config.yaml
model: "image classifier"
dataset: "rendered dice on a table"
train_examples: 145000
image_size: 64
crop_scale_min: 0.8
horizontal_flip: true
translate: 0.06
color_jitter: 0.2
cutout: 0.25
targets: ["total"]
num_classes: 18
arch: "vit"
norm: "layernorm"
norm_position: "pre"
hidden_act: "gelu_tanh"
head_dim: 32
fused_qkv: true
bias: "all"
qk_norm: false
parallel_block: false
moe: "expert_choice"
drop_path: 0.05
num_experts: 32
moe_every: 1
expert_mlp_ratio: 0.25
experts_per_token: 1
shared_expert: false
patch_size: [4, 4]
conv_stem: false
layers: 8
width: 192
positions: "conv"
pooling: "class_token"
loss: "cross_entropy"
head_dropout: 0.2
residual_init: "none"
optimizer: "muon"
muon_scale: "original"
learning_rate: 0.011
momentum: 0.95
nesterov: true
orthogonalizer: "newton_schulz_5"
adamw_lr_other_params: 0.0029
ema_decay: 0.995
max_steps: 10200
batch_size: 256
epochs: 18.0
lr_schedule: "wsd_sqrt"
decay_fraction: 0.2
final_lr_fraction: 0.1
warmup_steps: 510
weight_decay: 0.01
adamw_weight_decay_other_params: 0
Rows from block 3 of a small image classifier, named by matrix and row number. Rows with one number within an expert belong to one neuron, the router's apart. Each number is 128 + 32 x the weight over its row's rms, rounded and kept within 0 to 255. All counts start at 0. Numbers have three digits each.
Before each expert's rows are labels from the 100 images, of 14848, where the router gives the expert most weight on average: "responds to" is what is common among them. Only what is clearly more common there than usual is listed. The data: rendered dice on a table.
# router: router (model.blocks.3.mlp.router.weight, 32x192, trained with AdamW), inputs 96-191
# up: expert up (model.blocks.3.mlp.up, 32x48x192), inputs 96-191
# down: expert down (model.blocks.3.mlp.down, 32x192x48, transposed), outputs 96-191

# expert 10
responds to: six on top; dice: three
router.10:072100127113135057149110079093134081185076057093142099158126144170097134171131168182143108204147126084123153147156124121176171159141086167149082071132117130067127117150084133140111142175141136161068093155143161085124156161135152148097092127124179122095141088063170085063122149154130148158
up.0:148157130149074095123141139081128137091168147112117138107165140171132154135161162088139124090130110136189140111179158094138119136140138135125121139159130141124108124125103130124160186111112227140114131066093145124201174109146171089159109162121117131113141180161130119161064132103105098132
down.0:070172120123044080063127128123121035088129111129143081115161142116144125106158110160167121094115074139202106120091108107181076074127107145143121107102107147112129131154096182154157091123121140128166137138103190155153083151091158139103069173100039162109116129149079148149145131189118147154
up.1:148140159172204136192145156121152131111094154112124173147144149137103133186105117138109138060124161104095135129140202090085108073157118108047093125137133165132141166129067094108126166135130109157195105126174167090134098185144143092118123106091138074086098143090142157130121114075088134139
down.1:101141094110118018149135177184152129117137122167140072140158175102161116107207122098188093164124135123095155120138090184206113137080173102131130167092112115136147130130166131134154094062123089102103118145112160135101171079152085128144155166106178134155111114144135112098084148099198143117
up.2:196118136107158152097127120124163129095112129194064142160115029119124158152098120161144104126150160111150097106089121153114236162127159138143152166106155166049130112145150116148106144074101121117121111130137126152100135102137113140158118157079168155158126106148187132091166085126121161092
down.2:120190080095095146181156106158063112103148166062121115118160123126158134070143139125094119108136143130141179113148141150126130174113110086095149068120124146107086162097141114154138100146088172121081069146125091101158110164211099138154150077142103109105172157175178117147163173077147109125

# expert 2
responds to: two on top; white die; total: 2
router.2:098217160164100085155118112096147097115149106129174126145137099079107129165171076136143145170095128102171117136157146167182182173171092124143144170140132159140069091107100090079112148102133139174151199155099151154112123108136135142097145158139144140120143116107139051166156127121096093141
up.2:101155107120117128189045130146144154179083156110091145143109087174127172134177113153108148171152114112148120142093169136128118131073145130103132123148106144093133130143139147121106163156118143104111172141113102149179114107168146155187180110147104033098110100144178086093154093152167096142
down.2:109117150123117104172143124217114087137106056145136171099083131085179098088150156162115095138131151137153161110115080113214147149120118124070049108127131152112039147157185118118112087015127118118139136109150190102101151142092155127087127140145147115166113162129167159120141107139125091073
up.3:097121147114087142143150108132162152150150092112205208154134114159110178156110076119159204177121169167147152083156118101116088165102110113124109139115120115189125103162093114208081203169099110122118087056129131154119117132152116121167065166111100111112132165159108114192127111106081153112
down.3:135097073132063052113115137111163138140083133077105123189134108162151133137166155149157113170129098091145113142110096161147149154159132144158163128102084195150106109071204180169131090116110129133178150160077178150096135134091140122164086125110092147177089099077163080097153116144140084157
up.4:088113059072145135116085124191210127129129150165141135132223161103081071143157149058103136118119102103164132165153121085148161167119105065119137036095142138157148164113166121104103122137145097193137158106166130097084105109139144175110154112088102095163118118157113134123134153096107135105
down.4:121074097110186110133114186138133208195135087091158149132089122186105076129131181118185101144152137145086130133104174107098137166170132106093132150231117108178141100124199125100121152171119116127165137085081128113160139128055204092175140129128105089130112199138074110115147125116130141204

# expert 8
responds to: five on top; dice: three
router.8:095117114189209104093167160125151072121151166136095113134110174174100164134086156147147080116089105169118121165102140176137158135161115148151161125201131116099100142106120088093154130120156051086107138189157121106058093110116139144099132121107144182134153152082127148113108133149079166153
up.2:138139143157074124078144101118173124143118110130170114084204121159121130141117137057184107090113049142146122164182133086103079080126068163133095119209103178180107113145142146103131120148101206146146111114096102167084129090167129156184059214101149152141125149164143142133137134110147142120
down.2:118120104181161061169133101099106088135161156104120144112168162163165111122156109138081125131122121076182060180141135120112110144130097097112153133116131134106109056141087108151108150147087116075148146176147188068148188161104151078119183097169195126105156124116078109205112099146116137167
up.3:106117151115126156096191058070120126113092170150109166130089086135147138052116190160083104130145202092103181123073152114136133102158130168110154136187146142115104119139150153195115108120096124115155100169110147164217134143164090172153110110113086101113107156125149154126079147111107119091
down.3:153148134146124099057103153143163125111137123133105163075138130148183083097135083152089168134045087129181118125153095151083113136101132089115135140106052168108090143140056159155096062171107129127164164238071135163103149096143111113146163074095191162117113110150077141111153112113089137128
up.4:099087062155157127152165096118145166168076081101120147100093066120151084156149191176147183139165119113179095102101112142158195082120181111154111096107058083148122119168108134092105159157122143103110116083147102142098128083136121119142097179156131089131154100159100136142107099139136138148
down.4:122114134169137114140153189100161118179124080141089087032060109127149096117114103209123107101101172117102141112118152115103135091131048134210106162072124121142215147130119106114120103148077172124075172134144128094124043135172141158136158119091107138091193158147120151152095122164144145084

# expert 30
responds to: three on top; dice: three; total: 6
router.30:100160112109086113158152125146112104140127126119164121160129062132101135147145184160137143129161171098133178147180158094155181143181134110092113125098128103100182092142108179162147146152098110147096100097143118091147170154145117141162123071113095072081143165167122085166171159145126096084
up.0:151148067123138148124128169092187135151139165101048115133108132117140129077049047110165171164077129064121127089120163147099143108122133156180055142096131161079143146104171120134080065122174085136141165140154131110168156166134138105106167118168122093127097145105165112152135147093110135147
down.0:142077177114104144139109139095157167124161153097170139140140156110136092171206094143178096049201144130136142112150091136148102115159108117097148123127072115163087120108132151178064143107092087128135116067128112069137067143113184168140126082116089100148121154155091154170128109142179123162
up.1:230137154144080164127144176112095095161123120126119126128130137154114089173170156076131155064141126140105082152131124120120105103173137124110144145092138111179156105123148172138171139142153149156143160141049163163114095141087122107171142068159102158133067126119110148099135149192155080151
down.1:101130140167083116094138120092165103119093151119117133117187093137134107088130124085178192108119102121140090093063081168120102120150117145142178164135094106167110170078154168168150205127131141129136125142083095170101097111059136157121144125140138190179082143112137135094157139187090112101
up.2:099129173060153092140113123144135063133161175086207096127149152159115136163162195120119071110122128198135113089133059136127132142099118079101102115116099108134090137106144149105084163163169180106091104142155091127164144112160143121146139132170152123082108076151154092076111129091180054130
down.2:123136103143219039125136130130116063075179139096156160125124114114070147147143117079184092125136172140134177140133145082147124147123086081167169180114148167182218122111157126065155149149120125117158117082119120164154157124046119125140075141101074124116100117082143128162147185165095134082

# expert 27
responds to: dice: one; total: 5; total: 6
router.27:149084105167189180088112155137156113089189169098094167105131178165168088102089158097160069125094108122136103117123172142101135071123115149134122062157169150107052186104159132097093094083138134095089166116129154087096113130076152114053173138182121097170100041173141168118096080149106118189
up.0:091105101055156084090134148150172131156143145080156096203096080120118138095123182128148108158146118141126182137058144121149107153150080127148179082155115133137119127120161072195066162118148108117107128186089141135149141158096159084167162107087113137138132121158143108157115145162120161139
down.0:107117088177138108151205177090155120178081151142070083126091161122083120103135143214089190087126033060094128113103130158099112121138144114162149126145150144095089153134137089207120121140138066117137138088105149130100116126139160126133110158092130159176107137148106159147116109170125160131
up.1:194093140132108184121145148106066129148128161075126165134127109178138101120155148113147126140093106140112093136118129123110070109124112183139106094134144157083129131162123145149171140189167107145104147066129144102127122089173136128076131157105191118124137088101154119111078111100118175185
down.1:163111134176153136166128163151106158108087056145159163172094171117170097129107136113143143163128154109152127120165117102086185131166156125110119150134151165103070102114128120128106088128132113151140137120121089137156114106050111127104119137082176119157063087192170156151184139177138081126
up.2:083080131140101152172059126119177071161116129093114126138126111109138090100138109136080080116096166110144155150101125119158099129176121130187147131095154155098136103142125092127226110141137110081115145213117134131110160131137118121099129176143110140124169095136175091175137126147123158156
down.2:157111165082114095159130118162144109145146158158116130130154141126127109143115118166144192124122125084175098121178122087160102109101135080124142055145105124106130152058124190143179194187110135119173187101117076149106121143043183147092173092130177141110127111133155160093081090121086090171

# expert 22
responds to: five on top; black die; total: 10
router.22:189146138158176148129146140135076078153161104127084161117142142081177148105117177121134095123173086104115119132162138086103094146091171140144162121130166138110148170090116145075136119127136144173147144132097106152164085116109101085131153190109144163113118146098102117118063134095097136151
up.0:116116103109230128204036129093143147160124070129134144086125067108128110126147095122090097144161114093113107126131160086094175148073150114103170110146122091167147158135153153094116174134095090136144157134104102118143094162127107095129177120085104116077113163118178125084196133139057101134
down.0:168127157146130111113160102068165142127194076178125156121145170177074142155117106146098139084090150108180139112131130140133158137149131087093107136118117172106097081147045091068076143110099090119177127190152123139171185135153080116112144126088081181080108084159070152094110175064174073101
up.1:166122094116123114080135158080154164152118245118136156164176117109157101095081094142131183106083085201077106122131109162137102111202113177113151091105136092112096102124184100113125132129129086214127183176167127039092160082140123123135162112150127148146180157128102093196127121122107086149
down.1:156154143131172117167148080082193132155150109115146090117175132062034146128130073088105157180088096077170078139166177166101140154159115079129079128079082151155092110103106182194160141155121133097110145093133132159157130146123120166105124117119101162147096133107156160114056139130093098196
up.2:166199085124124094106070136103157034165166111092141108151165139122114139094167124106064101146140106119080167104211131107139127197103163073138145065142143127164083134150073128103104120131113124138081094137027104154130098118136129118167152190112110077102154153155134122113064147113145126118
down.2:091064147112154080176161074092171079076149169140147185185163127143147128125125154161221135081123173057190143155125129102112155140094141100098156165156107154120155152124134127074122088090111119103138156121146100161078158122173096150120148132108124101074147086143098131136163181088090156124

# expert 6
responds to: five on top
router.6:145162115140074107168177105112130137148142142101189121166089088107088147121156045148128180090160085137198176180136160134180089128195134105134117154155140175176155079114082138157201161148149058162110112123143128163128090095116133170154084139154138106131161173139094093151168136141098161057
up.0:104144113171088136112124193117154092067152149160122159146151089116127169149156138081111146187121094135107105101127064139104126120137118057156121111167118181200115149095116046120152103134126146157165189157144180138076152153180139095099146122142089083182170090154139151098154121140096092114
down.0:105102074113118072030195136125160151131152092079127114139145178116130119108113133105098100158086135092135171141096173117136079129129137059198129152099148100126130125126167114126162160185104147160093107151092191144107120122072149113102090182149171118164132159111140135180183142138122171166
up.1:175082109090154121153098098129120091081139168135121100127161123116109121123147193147104116167172143035151119144148156165103134114090160109149126120081064064151112112128125081060165090137177168113157052108077185196111167176142128090184102107131139173124097159110175126166085148088115114155
down.1:110141138120099147068097135153185100141078159079120155129084164102151103120172111108174108126139155134129138106134123109112120122123116093122182144109155132150185121121140118120113185145094108087112151162091116129176048153045158088143080149095122086090127121097122145143154118176138187191
up.2:159151188116145123111110160154140127065134120153089146118084118112116122115088150117030194124156102173129089197150089149127021094150116147113128117198083079146116113165152137113093091112133151157147156095109063182114110108115089146151116121185140064178093171165112145162132119129161184125
down.2:104089057183122138146111104133051174146144080181104095113091134148105145097171098143094062143135126106108161145135147060144124138178105129118122169117111121118135155116136126123158123205147116138116106133135181141160204192143086126139120124094106125045099150137189141085063161144156120155

# expert 18
responds to: four on top; dice: three; red die
router.18:101130103163102122116163066080176143147131089086117148113090064155121156182155078172132139203160102179148124102134092098116154143141136147152140165095097157175130099128067176153116168107132121132167083147086171162050106079112148163138086155082113159175125147062172141145160151149085130100
up.0:131109188140091124106110133136078212146091186105133149144184134105117104143112088192115095114151185101112137129130163078126152179089132071157115101107115064158154115134170109118076167212136078124136082134184118087136173173117127143124140142148149062138096087108148087122133158121079096070
down.0:152110057182143110094102114136148129130155165116145139157148086141123117104174118107136126096122150089123079069057161117141130158100090140124202184121106147153158169141183153174145134059137110142086116100088113143094147091077133105126180170098099152064115104136159139109169148147118157103
up.1:155165156075137092142155134136102172137109060130114143110069134090135159120071140129140130174189125154146128169146087095153128083129216159130145098083121139093185121096164165207139144149117164148125140145148058091136086167145108101129071229150119103159131135136070120149163093145140139131
down.1:106085132084106127177106119160109112173081123104083111189076120121094162085130139129137108148199131172116146166129125123147117168150137095127096153161172107143134168126178106165100145160081126169063170101110140171104109160113095084170127154110129168085120056143100105157103043086163106132
up.2:150125142173130105111187149141151119111093229139054153200146108164098132093119156163174142125105188117082126125090153130105142185156123106094120118075079068168128133135125107103122158127162126155109110196120140117161141100128129097118177100138116094112138103138118100173102122155155090129
down.2:139096138080096138137127124129165133134130185125151144126138161154122123124130111116161142168162108154093153174115103126114188119134103194125121070165144101143096114130201135148061214095130118114104105094104153148104122114179146132112155108120128126188084163163107213180179141141131167158

# expert 26
responds to: five on top; dice: three; total: 15
router.26:114150101178173104107164095109171130198172081130148090169071095121103094159136119081097131164173121093101185177155121145120130139095111088166098153157131089118186092169086147146164119177164110146099102099146163125119147069124141167088091092146117097093168111168157066140161154159128185096
up.0:118140130143031117132162167150113154140153119132153115163055076121117141128135069153136151200125169248149126101094082123155127141179182086107126149115102150151189118122078063157164129102168145124148135153082096072151119108138132109152095135092145150166137181130153079184165129100126113128
down.0:184097115167162185136130125112063175126180148124138084113125200077140117161074119127096097106145175032118097147153117169091081161082052124110127108132126145155124145149123123091156144134089110141058107104155092112170118164162124131106153111161132059181141076104128111089147161165138187190
up.1:116141148127168114185013154150109152158089118065132137095111192119127172094179120074114107077090096161088096130118081093181123172108126128166150165158133057105120140142207119160198154093110166106097069158120154150088143131143117128134105121149144088146129083119149138170117154087193129168
down.1:113077125147117145126115176120188163139135129184099164136136118084116102170128156154199108152109107092162140067098158140125195114200105132158150165137142131099136142132131142104161109125158074086164149123080176037139131126131097101087091155124101162082133120073157091077113071090097105134
up.2:160122152079083168158116082098142092105133158166175180130152169164126117162161146145192081161093174129118133104162096146160136112118148124077121132133193033145140136160157112112118140148117160194118166126138146139183153113111112130124142103139082136058016103164110127149158133094158141136
down.2:078163053158141072132087107121128134136136145139152115145133134072073107091124081152114182175126057151073117119117077165089100146090118088167153120131144163099125079104082076149170138109137089118163146110095126089116139147145194064111159135154163099069181203141110088139190131133120134112

# expert 13
responds to: six on top; dice: three
router.13:121115167130218171065069153119148094086132137101081155111077165129172115110086110131098118116137123145101108168125173116079163151105140145144079100104177154149103116094149080120116170100125103096110212162118103100131143111172116102060175109113091085179209120155157159136090092138129091168
up.0:129145176155118134127190140122089147097164056102142081116132160112116133157107140139130127116120134110141150179115133050137193157126157153144153000117121147078137133134135149098121148113112082136090138087101075118178186144147145100100131079081150145064134109145103044063125071135074135113
down.0:118098127152111155123110139142100133130133113119131141108110087092155166161162140076137136046101110148119094115122137120157152110070112158101180162081142105113150118115173128132125096098129190143134171135138176124112112137090128119106095147100155180212094112168170187152085074151102130143
up.1:109128137143210135029121199159129102077175136146087077160097185134110163137145167122174152125103118149065065135055134159138122144143126168110125089129157148125069119097111082130157131151136145126092076149068065109161052119122145111132124144165086146149162096137100148156120101123161093156
down.1:090129142165145171053118141123145125164089132138103104046141144093146159068105139142134085105090166199056163129140144130082174170139078161132170107124120055145125171140134106096062156076100086124149143159129125130126045112150147151115123114105115147165144180066100239146079108158131154145
up.2:110197150090114107151097143104152102080118116112085111141202110045122116171088164108124171133169098157175122108116150079091158098152118134092076111126134147092194111193119095104073055156108128140132126101163143081171173147112126159090095127132127089139142114145113153146171130184156159093
down.2:155170100131105079146130134065117099147059104102073087164084096162119105132155084129218157126167172160149133095123090127160137102105172155102129105068089126129139143164183117107157110106117164138081110145101132105137159058221176184162139109157070102131153082155107094158114122127146136156

# expert 29
responds to: six on top; black die
router.29:091138119140150100153149199139153077148166114133076076145128159140110122094152098107173106141111116132077122177158126150147143168070081071096098138090107114099162143148091143127136080165073147162064047120126178133148107103160131071146088148165186058093169164107080123133147166166159126153
up.0:149091192072134087169078078153165078130172154161142126104148173120129144117141094137078104227143137118115141189131138157143102162154077115098106118072151112078133134148185098124128105139134198110135151169147161072084161119136102123160128136138170167156095122115111107077130150164164101185
down.0:120176136085109152115092096088108099117131129118141140132143118115181124136109160122085108079081169178094155146160070103132117142185151101136094116095141124124131116131159136129143132121108106137103124109061161172144158143245124104143133176109144104034151182115165130096145187080161170135
up.1:115131134100096134133114097101141159148130073148180182115086119076152124091134159107101112155187152187128111130068145074154135141168164125108116152174196084049179121150112181075094117072109112158134080097151149151097166131145106124151159148120155139152123093127168109106147133092132133143
down.1:177183100094123149109150128114147131159118086088108116144111119140119127148159093141143149215140102078150120150137142161193125092132127160126120104149122110163220117142114143109042092109198148159080138139099110133099088163141115118142177118151107166149131115122137142181148117170090189121
up.2:154143110220120168126105121181082119147105093095094095169142137126127099098118135126058096155140155026099161129165173154120069105112065143209090132117122176142107134140096116157151098086098093109130144196068130131143105130116136116141113185110187146149139188121116129041121170185101147116
down.2:123133122108168068082166039113107133083108124116107093128107152107118208151178122153110091148154108143105165160158167093137082165129172112093172168152155131081185145134190067111114165111142140192123098123071132109135160141149132124139118082156136167118156128145161099146158126124120112111

# expert 21
responds to: three on top; dice: three; six on top
router.21:105166205123099103136157143169109099091138121098132101109145111084059140176160095168114132152130149125152141165142146087147119090084101119120070072157115107106108127148129100132153177151143110129099112098165171128155123142138145131140111106151198144080151093165107084116132109180161100108
up.0:055133118139170121202132104134103074108160096148147121085132118090121119087087089122139108094140094182077166114099184112096099124133101114171127121172169156060211150115094129134118107148122130166116164168142135133152170121114097152132081183035153127129134102149112112070100133096132151153
down.0:128112118072133126111162119131156162151161183119126084144169126097122160127171089167151084121133101155172099099114141212174151150169175106168124065098118083113115120156150127163062132115158141102125125127119168151123128130182187119135163127115106186110114164120115113163122117163169137121
up.1:161151139136163147150135052136120138103184116116142153135172111102103109153099110065154188081153159103129168125171114145125081105125196132177161098119160143138179149122169095082124135123131192147127135140189117153098113101132071177091173121108127126155149131110093175146122088160095105122
down.1:153075073225156118088134152119136151129151218173148175127106146131159104145151122150133063074141143155072155127105158160119136101139153150089146105091107127179133135129132108151120055110108087053130138105101099151128079123188106161121156152036121134140095122130171080138151169104191194142
up.2:049151141165145141101067084094159122169099151126098114116126151166132185129126076160113125180180164125152121102116069155111206145178115110147101138094151120168120139116050077151155114102121078128162089100136155108149072176085138162071095147167111126100147166097117127131131101142127156102
down.2:138084121163174140165130126108136137109078100118162115161155113062126079156078122139077132207106086072150159154131111128147097144140091156211120112099173110160114143101151128069103140130091176139100146102154145101162093124197137092086139140187133175111192109195078121105102158223122110171

# expert 11
responds to: four on top; black die; total: 8
router.11:121097176142171138136058104161085167111131134153141156109135176096185139078092111187137126121098110152135109123091136168049134168086137164101174151124167127091077173095179123157101097151093128134100117124136102115128128122146132081094149134119123161131111107121090144102138144151081115173
up.0:136189109069139110125198191108165119184089134155151077143056149145114154117109169143107123115149091106160147129075092127129126146150117135135123126210152120097130067064144069076113117132154101146112104121124164073131113166142166116116098143157123191128192136117117112104144134169073192091
down.0:188110124128017166118145172171090145100140073104164120132052168123117148148146117152115119152106197138126132156082085101142163089074114120110064107159093095157081158150138097112116173114176160101144111141092147134104100148106148133167125117150044117190066096144147153176119175163174178143
up.1:173107125125079112035123103132091115193098141108173142141108082129151159149131072170166140112127127199112123086098088106134154176174108170136124160123134131121152114121147186099121132146133152124194176105101117140140083098123152171096091113057117139102090124087157081108154180100151058130
down.1:127137196127201103152150155177127134140101129127136130091127157114142129105092094155110096162159063097137177216141096093127188212099155107122076159099138162147132135096112139132100153168130121153152180122167116164111103133156060079115140121091139118145188096130149129152101102152124085122
up.2:206138071162148128147111142078109191170214145107116078103131173163123138127109079129111109113100133125149082182163098124097059130106187140150144133114113116105097161139089183153151135103160134153160147175116173117127132110126131124097185122138159110101125169152165064172104106149128154123
down.2:153162131105130144168121102145087084097127154108100142120093158075139165139120119170148128070091163071110122158146138097215103158157117145183141126114129139077098136121154148146099060145134148097105150182139135123084164139105133138109120150146102077165125108144123171147042127163090097085

# expert 20
responds to: one on top; dice: three; grey die; total: 4
router.20:181095173127129157099076102150093167120106146198174161092117161146141151102131116124171137116141109132140092096074154141091139152077128157090161142132063078128116180121166146145108074097126102091168084073161096138050118147172104099102127097110119177189077085099104171095106112103081127104
up.0:112085122194129167120156147073164094107213172156112076134140135140150120146119084131221141108097148177135117142145096135119170136137169061088083123075075121110118125146124128110152135148134107106129113138065099151174196120096100113188137128060104073103119099170108123124131140122086165093
down.0:120144138153101154082112165165048188150117129134111148121123156122115131113137145148042124171075127150079136110135120166147124083132138177176121097154140204081153106121105102170131138123086137095083174093148203076161077099097198214110048189161150150174129194120185143125141132097151063158
up.1:083120152083117139137096209094147158134118122128022132155137150130112101069143095099084119121118083039126180164110112091158124141077120094146134094175153127164201173159096111178117174145093124122146197164165076101140139173141139108123160108126111133180131123132096084115151093086198102192
down.1:137089138146135107145116173118154131109181135170148126161123140072187081124099067205159151194149122132130141100142107116095168121101137109140124161102076112109146146093107146130171133164090140151133081101167134135068156129089082123123144150053171130151132147137136094184183155214108152101
up.2:088150058115183110114104131155124102079112191143090112130150096115152101113115129161155085100109135104160113169142114124090135056155126117113122099137142078137083150101064108161174160176166107184150107111094119147147102114116134116219174163128105130142118144099097141124071105153151150202
down.2:128178173125102147147084121097094119098121112089104155114148090144105147119171139157094148151150129138130145123105104115140092139165207116156153139094090132167123119119089152080140121157134070096160128159086137185120148134190129150064120100089187096109160137140133112111122142106164120155

# expert 5
responds to: five on top; yellow die
router.5:078114177173187099099086126089148119110149117122107074154067180115153084157072168100039124155094091120074143147140083154133128052114132082173078070130137130066090150118128092091197145084133148122094167183125121110066125144116137155095178150116151114107161149171165090089094125179114152150
up.0:121126095137117147054146087152064130081100095134132118170125090180122094150154176099127152134152144108100145120074110122131154105102114084154087162096220157140178156109105113079125150140132141092193127103113134124115135111110151120200111122144133089139184042146144141106112119107146138100
down.0:170094125128128138107131119090177117107148109057108199161136191143176153148111106108135118102114127131116137106181104156151061147082129107147137094159107144186059153104133140153112114188085159112136101164125108168065151110203148131134188130117039098176124174073107090129152134152142137107
up.1:112140159138136112132194172142169120110101125152084069164159137166089157140181243109094128121121133158143137138087086084169109091120141136115143123115122114137126115119116128091099182125146059066081156145129137119087109128131185180095096112164088130139131119177151155125112131086134123118
down.1:157126063109175119171102137156074127146101141086147121101022137158139139129152044171132106126185122041128133157098183143118110140154105144172101066194122090120125117113113122119113187136086175164118138145099185098118165112111056169096160162108118165084126080136111160105126103134133145147
up.2:152101117118191114167112116126151153136115170105214083088098109136129139121086193135085143122147087124096160112174145175062192113100059135157111164121116145145127124125120151158113098102079117068147079170078093138179171086066127119149098101107139115074132100110093153082138111079059119127
down.2:111094106126158128197139142144130181137132179077101113152143202116092079094101123117198112015151096211121119159107112176186169035126098137095154116174118086175144167101175113070150154125108120167064121118120111137143054112164109156117126121136139148172111121131110145157119172148133139174

# expert 9
responds to: dice: three; three on top; black die
router.9:120174118134097101121173133161117111131209125072125107197134074137081120160194125119173157167146119122181155077099196114192141100150168108156122156103128099106139098140109123160151146169142140178100122083161063149154120148107165148143112171167088115122168124143098104132136107150145088112
up.0:147106157195166163131133161109149145114153125109075135082105140105113107120103082189153144144119146131083097118111148142130125126158140127095140105132167081109133176133121140146114071109127124081073113143108198074176134089109123132134180118160155118137121129098125130150134107143138069104
down.0:149141113150163172112188154113118191132133190136093080125111113095100127193138130098189146102074100134160093192158112130067077138108133135103179058208128085094134111180154131148046120102099162091092159159090157072125087100103136143079133081152169125150104142110165128127123111150095070163
up.1:148125157134190095089122086071126139181114087136056125147136178105154130149106136118141127142133137167084177116111129137175142124106092102181114108138124135137133127143139073150144129176141111145119090164141143095112102160141148166137050210123118128144145151108126110074129178117070123170
down.1:128127117162114159126181084169182126110091104121116137139179139147113057143109093129191086137055104138102156151136151109156077223126099129152101095114117151147102130121143121135109142182123170155088127163151190116159155145111084155089096092145148135099123075114146122157080190097162119146
up.2:099129128149179096090125150126123134119119121159233175119152184063124145166116100136103143133124148061156101145122092037103200112134103143125180102117074130106102104150103188149073115129108014132147089076118126090116097118163097129084121128135135135188100142118080123078145109098109164116
down.2:156120057135161193104095083114135160169150140068104087115079147143108132131155130087098129085141135160141139109069156153141144125092068121128112078163150097131188112130163153161091145177136128123133154192087125108155134118091217185070144124164067072110158111123086111189108174116136114111